python train.py --encoder_arch="res2net" --model="image denoising autoencoder" --dataset="gratings and oriented noise at many angles and scales" --train_examples=98750 --image_size=32 --crop_scale_min=1 --horizontal_flip=false --bottleneck="denoising" --downsampling_factor=4 --encoder_norm="batchnorm" --encoder_activation="gelu" --encoder_depths=[4, 4, 4] --encoder_kernel_size=3 --encoder_stem="single" --encoder_widths=[96, 144, 208] --loss="mse" --latent_channels=8 --decoder_norm="batchnorm" --decoder_activation="relu" --decoder_channel_attention="se" --decoder_widths=[48, 96, 192] --decoder_blocks_per_level=2 --decoder_block="plain" --decoder_attention=false --decoder_upsampling="nearest_conv" --init="trunc_normal_002" --optimizer="adamw" --lr=0.0047 --beta1=0.9 --beta2=0.999 --eps=1e-08 --l1_shrink=0.01 --steps=6800 --batch_size=384 --epochs=26.4 --lr_schedule="step" --warmup_steps=200 --weight_decay=0.07
Rows from block 10 of the encoder of a small image denoising autoencoder, named by matrix and row number. Each number is 128 + 24 x the weight over its row's rms, rounded and kept within 0 to 255. All counts start at 0. Numbers have three digits each.
Before each channel's rows are labels from the 100 images, of 14848, where the channel reaches its highest value: "top examples" is what is common among them; "place" is the part of the image that holds the peak. Only what is clearly more common there than usual is listed. The data: gratings and oriented noise at many angles and scales. In brackets: how many of the 100, against the usual share in percent.
# c30: last pointwise conv (encoder.blocks.10.c3.0.weight, 208x208x1x1), inputs 104-207

top examples: dashes (98 vs 16.9); very coarse (56 vs 20.4)
place: centre (25 vs 6.2)
c30.108:128128128128128128128128128128108138183149188128178128128128128128139128128175159131128128130128128128128147138142128128128138128128158149128148128128128128141139129128128139159128165164128152128128128128128128128128178128128142128163128129163216128128128128162128128175128175128128128191128128130128152128205128

top examples: coloured (82 vs 49.8); square grating (64 vs 16.6); scale: very fine (41 vs 19.6)
place: top left (32 vs 14.1)
c30.13:097092105117137130128073132130091130038103079113106131125066086128114118131025127106124121112136138128123106074136128131114126132097178127128146132125114131126078152132129113081121129144122080128126129133120134127124170154122125125125114140117197123125121118145128127071073133128126128099127127113128109119125148

top examples: dashes (99 vs 16.9); very coarse (57 vs 20.4)
place: centre (26 vs 6.2)
c30.58:127138128127128131135170128126158166199156182128143130127128122128128128136173176129141128135131158135130128185162128131128174128127142133128131131145128131146159172127142136144128119165129240126151128148128161128125130126128119128156128136129128128128128128126139159187128178128135128194133136128134123128131149

top examples: coloured (100 vs 49.8)
place: top left (33 vs 14.1)
c30.60:150128134135125127130104128124126118119117114133111175141146157135118156126113118157128178130125104147138131135121130132138127131156119152123098127129143128121131109125124119107127100109153126118116128118129126128122123105130124130115129126121131127127128129112130135109135119128129127105112128141124128126183105

top examples: dashes (99 vs 16.9); very coarse (56 vs 20.4)
place: centre (28 vs 6.2)
c30.178:129147130134113144126145152130150135149130146137142146119129113129127128144154139120124131138133154118131125141147142126130134139121156124147103138146123144208192145156167211200117167126125193180165122120117169120173112130120112118151117141106081118120120114159120115160107114121123122152157126119152100119124183

top examples: dashes (99 vs 16.9); very coarse (53 vs 20.4)
place: centre (27 vs 6.2)
c30.12:131132129127132127125138128131154131162149153126176200129129119127133128128157142126130127128127198126126125130149128124128144128131122122129142127128129128155191168128130156159127199189128145139131127124126128126129157125128128128219127177125255127125127127131127133191126203128128128185128128127129128127166129

top examples: coloured (100 vs 49.8); square grating (43 vs 16.6)
place: bottom left (32 vs 14.1)
c30.50:139121111134099117132130125124126120100120112134103127124140141129132138130117116144138132101128078161122134111130139147140128108140114117124129128120137111128130122110130109110170106088131135092125132127138120131122090122119108127099136095128131144134144140124130122119126095132112131121112137150130136133127111

top examples: square grating (78 vs 16.6)
place: bottom left (34 vs 14.1)
c30.172:111112124112136133126101137130095117030081039103084146124112091125120116136059132114121127129137141126126128084137130126121141131100178118131137133127120133126067151139131079101123077141119096129129129136124139127138160154125133126124119145121132124123124121146128127098112141128126128118131127123130117123142150

top examples: dashes (100 vs 16.9); coarse (49 vs 19.9)
place: centre (25 vs 6.2)
c30.65:118123127115119168116244127149186142183115160119140107129120101124109118138171125111112114140121118112129127198131128110124130126111130101130136135132114131124119099131132129117138161111131133111135129133131183128177139151126104129119137127147094130129133132136128133127159117129129130141124132133125129131093148

top examples: coloured (94 vs 49.8)
place: top right (33 vs 14.1)
c30.204:135102132137129114101094127122101096068082070141072203135117120129125132124086107133083114117111081116113122074110105127130143131125144113127110126098097116089101123119128082099128113098126130122128123106127136128095125116130142134103128126126124127086128129094117129081109086129104115095128128131110140128133118

top examples: dashes (99 vs 16.9); very coarse (55 vs 20.4)
place: centre (35 vs 6.2)
c30.5:130127142128131134146137132122133128135138147128152173126131130130114130134128131129136154128128184132130136130135132133133127127129152155123126133132135133172224165131129139178134237207134178122129130132133133131132189130132124133201135161130133134131133134137132154254135227129136132247146131134129122137170135

top examples: coloured (100 vs 49.8); square grating (45 vs 16.6)
place: top left (32 vs 14.1)
c30.110:097118105115117130107124129129130103123096115114127106124113088111124094133177096090128111116146128108119133116130133122118114107095122109101121132123092115142125137121115114109115129110115121108114117112094121099110142090116081111134118125113123119101117103116098128120075128121111110117120122121132067116107105

top examples: very fine (44 vs 19.6); stripes at 150 degrees (31 vs 8.5)
place: top right (33 vs 14.1)
c30.53:147137134138118134139137131118130120131168131143128132133148143134124145130171148137135128125118116130138124141127137127140117127160122142132125127130153131133093130129135087116142047115138137135137133118139132132133079088133126137107142092123148137141138138131135128100142091131139135101092131133135135137017099

top examples: coloured (100 vs 49.8); scale: fine (48 vs 20.1); square grating (47 vs 16.6)
place: top left (33 vs 14.1)
c30.64:111078113119129124118131101129117120073104081122068140131120104134116117130082101133132114102129109131130140081129127139130121121116114117117144130121126123130078127131114090104126000130123126131129128144128128127138143129117125125079117091090174125119127108135128117130087054129109129132118128113128094125137126

top examples: dashes (99 vs 16.9); very coarse (56 vs 20.4)
place: centre (25 vs 6.2)
c30.31:141158159129175128157139161129148126173152162167169161142128149155142150128156155149168129138168163127165128152149146126148128144128147158128154128145128155127211174129128130170128241179128128129129128128128148128145188124128169167187156131135191128128128128129128154174161174128153128170129128128129181128180180

top examples: dashes (99 vs 16.9); very coarse (55 vs 20.4)
place: centre (26 vs 6.2)
c30.127:132126130122123130135255129120153125199230135121180172123130130128126128138193127131132132135122124130136128116140128129130147129136132130131125137140137130129130127132139133129137167129134138128134132147134140131134090138130118132129136127138135136140135136138131142154134131130132134145127136139133151137129168

top examples: coloured (85 vs 49.8); very fine (45 vs 19.6); kind: square grating (36 vs 16.6)
place: top left (37 vs 14.1)
c30.203:139130145146121131148145130109137133137159143159144155130151140140128149130160149144158143121130127143135149137133134151146129127131135152129125127136144131131120131129141133117141078124129122136140124128137131129135020117124135130114132125125140138138137143129129128126127122126136134116116136127135154133065128

top examples: dashes (99 vs 16.9); very coarse (53 vs 20.4)
place: centre (34 vs 6.2)
c30.155:129136128129125127128134129130148129146134147128147133129128127128108128128151138126127130127128136128127128142132126129119129125129117127127123128128130128128184127129128128145127255142129138130129127128128131128136170129128129128203128126134119128128128128127128126156148150128128128152123128128128129128155134

top examples: square grating (37 vs 16.6); stripes at 15 degrees (25 vs 8.1)
place: top left (36 vs 14.1)
c30.117:125121122121125127141124130118110125047144091129055083115084130131142121129110132143133124124143132137135136122124123139125115114122159135130167125125117128135113152133132111130131071136117142134127123132131131126127108128122104119122120129122111131131129131127131118138118138131128131143127131113135127130113132

top examples: dashes (94 vs 16.9); very coarse (54 vs 20.4)
place: centre (25 vs 6.2)
c30.6:128128128128128128127124129128129125142226182128157129128128121128127128129194129128125128129128126128128129165129129127128131130128124126129167129128128129127127128129129128125128127128128127128129127129128129128128129129128129128129128129128128128128128128128128128184128250128128128175128128128128130128255126

top examples: dashes (99 vs 16.9); very coarse (55 vs 20.4)
place: centre (46 vs 6.2)
c30.72:133133129133111126128152126127137128184154160140220137128130134128089131126211153142123133130122098129128129141128128126130175128132130124127133128151131132143236129125128120156129180186119126127127125126128126128127116131127130128170128129125128127129128128126128123217132155128128128222127128127128179128186134

top examples: dashes (99 vs 16.9); very coarse (56 vs 20.4)
place: centre (34 vs 6.2)
c30.100:129132128129127131130134131129136130151133139128162128128128129128116128133139140128134130129125151128129128140141132129128131128129129129127124131132129133164170150131130137141129175164129128131131128138128135129139149133129114129173129137123130129129128128135129128176130166129131128181128130131128120129136140

top examples: dashes (99 vs 16.9); very coarse (56 vs 20.4)
place: centre (27 vs 6.2)
c30.187:128133128127130131129130142126145163202176202133172158127125145129156128129152142136131133129128136128133129164129129128130166129128169142128141129129128131157199145127137161181128192165141127127127136127128135128123131124129160128163128142179126128144128152127128140220155164128145128211133128160127188128255168

top examples: dashes (99 vs 16.9); very coarse (54 vs 20.4)
place: centre (32 vs 6.2)
c30.47:133129128128124128129152128129141130170144156129174119129128128129131128128163161131137128129127125129128129133128128129128128128129118128128131128128127128158159144130130143242129243213128148128129129136128132129138224137128135128182128156184128128130129128131129125201140210128144128242134128127129133129175146

top examples: dashes (97 vs 16.9); very coarse (55 vs 20.4)
place: centre (32 vs 6.2)
c30.206:129136132128127164129132128125148126209216169128187129129130139132121133130124136139132134126122123131128132128129129132130129128131157139127134131128137130136170127130131145138139224146129131130129130131131130129142107147129147129131130125130129129129131130137128128170181132128151130137140128130129170130248188

top examples: dashes (97 vs 16.9); very coarse (52 vs 20.4)
place: centre (35 vs 6.2)
c30.137:130129133124131128130147123130158126171128142124133091128145129135124132141154137145130127137126124144130128151139133131131130123127132129124098150149133149133171126133128126145133135140142152128126129159131148132160115163131161132125132120131129132130131131142140137176144147132137130210129131138131129131200146

top examples: dashes (99 vs 16.9); very coarse (53 vs 20.4)
place: centre (43 vs 6.2)
c30.120:129127128128126130129139131128134128144154131128135135128128126128120128130130129129160129130128126128128129131142128129128140127128129129130127130132128130128226125128133140163128255142149189128128128128128128128129128127128128128175128127163130129155128128128128128155129138128128128178128128133128187128214130

top examples: dashes (99 vs 16.9); very coarse (52 vs 20.4)
place: centre (30 vs 6.2)
c30.151:141156144127125128135158126131148112158125159129168150127145126142113133129163126126137150120126116132138133148133127135135121121138107131118116131136139127116191117130130130119127221111137130124129133136127133129136116151129126132169140113110126126130128126127129136137161124128128129142116128132129138127201166

top examples: coloured (98 vs 49.8); square grating (40 vs 16.6)
place: top right (34 vs 14.1)
c30.195:123139116100111134127131131135140095129123137098106115121124118107126111141110131100139121133123110114119128127135152125127118134121135114129103138135118135103115144130117119063130110061132109088124128117115129124128139098127129134121131139132153122123127120132124162107118135124124120077131123150133104124133121

top examples: dashes (99 vs 16.9); very coarse (56 vs 20.4)
place: centre (26 vs 6.2)
c30.111:130127138128125126132157145123152144144136140129147172126132147129116134142138149143142140127126133132127155141139129131133170127130142136131134144148143146178160144140146127137134128128145190143142131133132146134143129127132121133128134125136135134137134133129131147152131127130126132158130132136141137132149138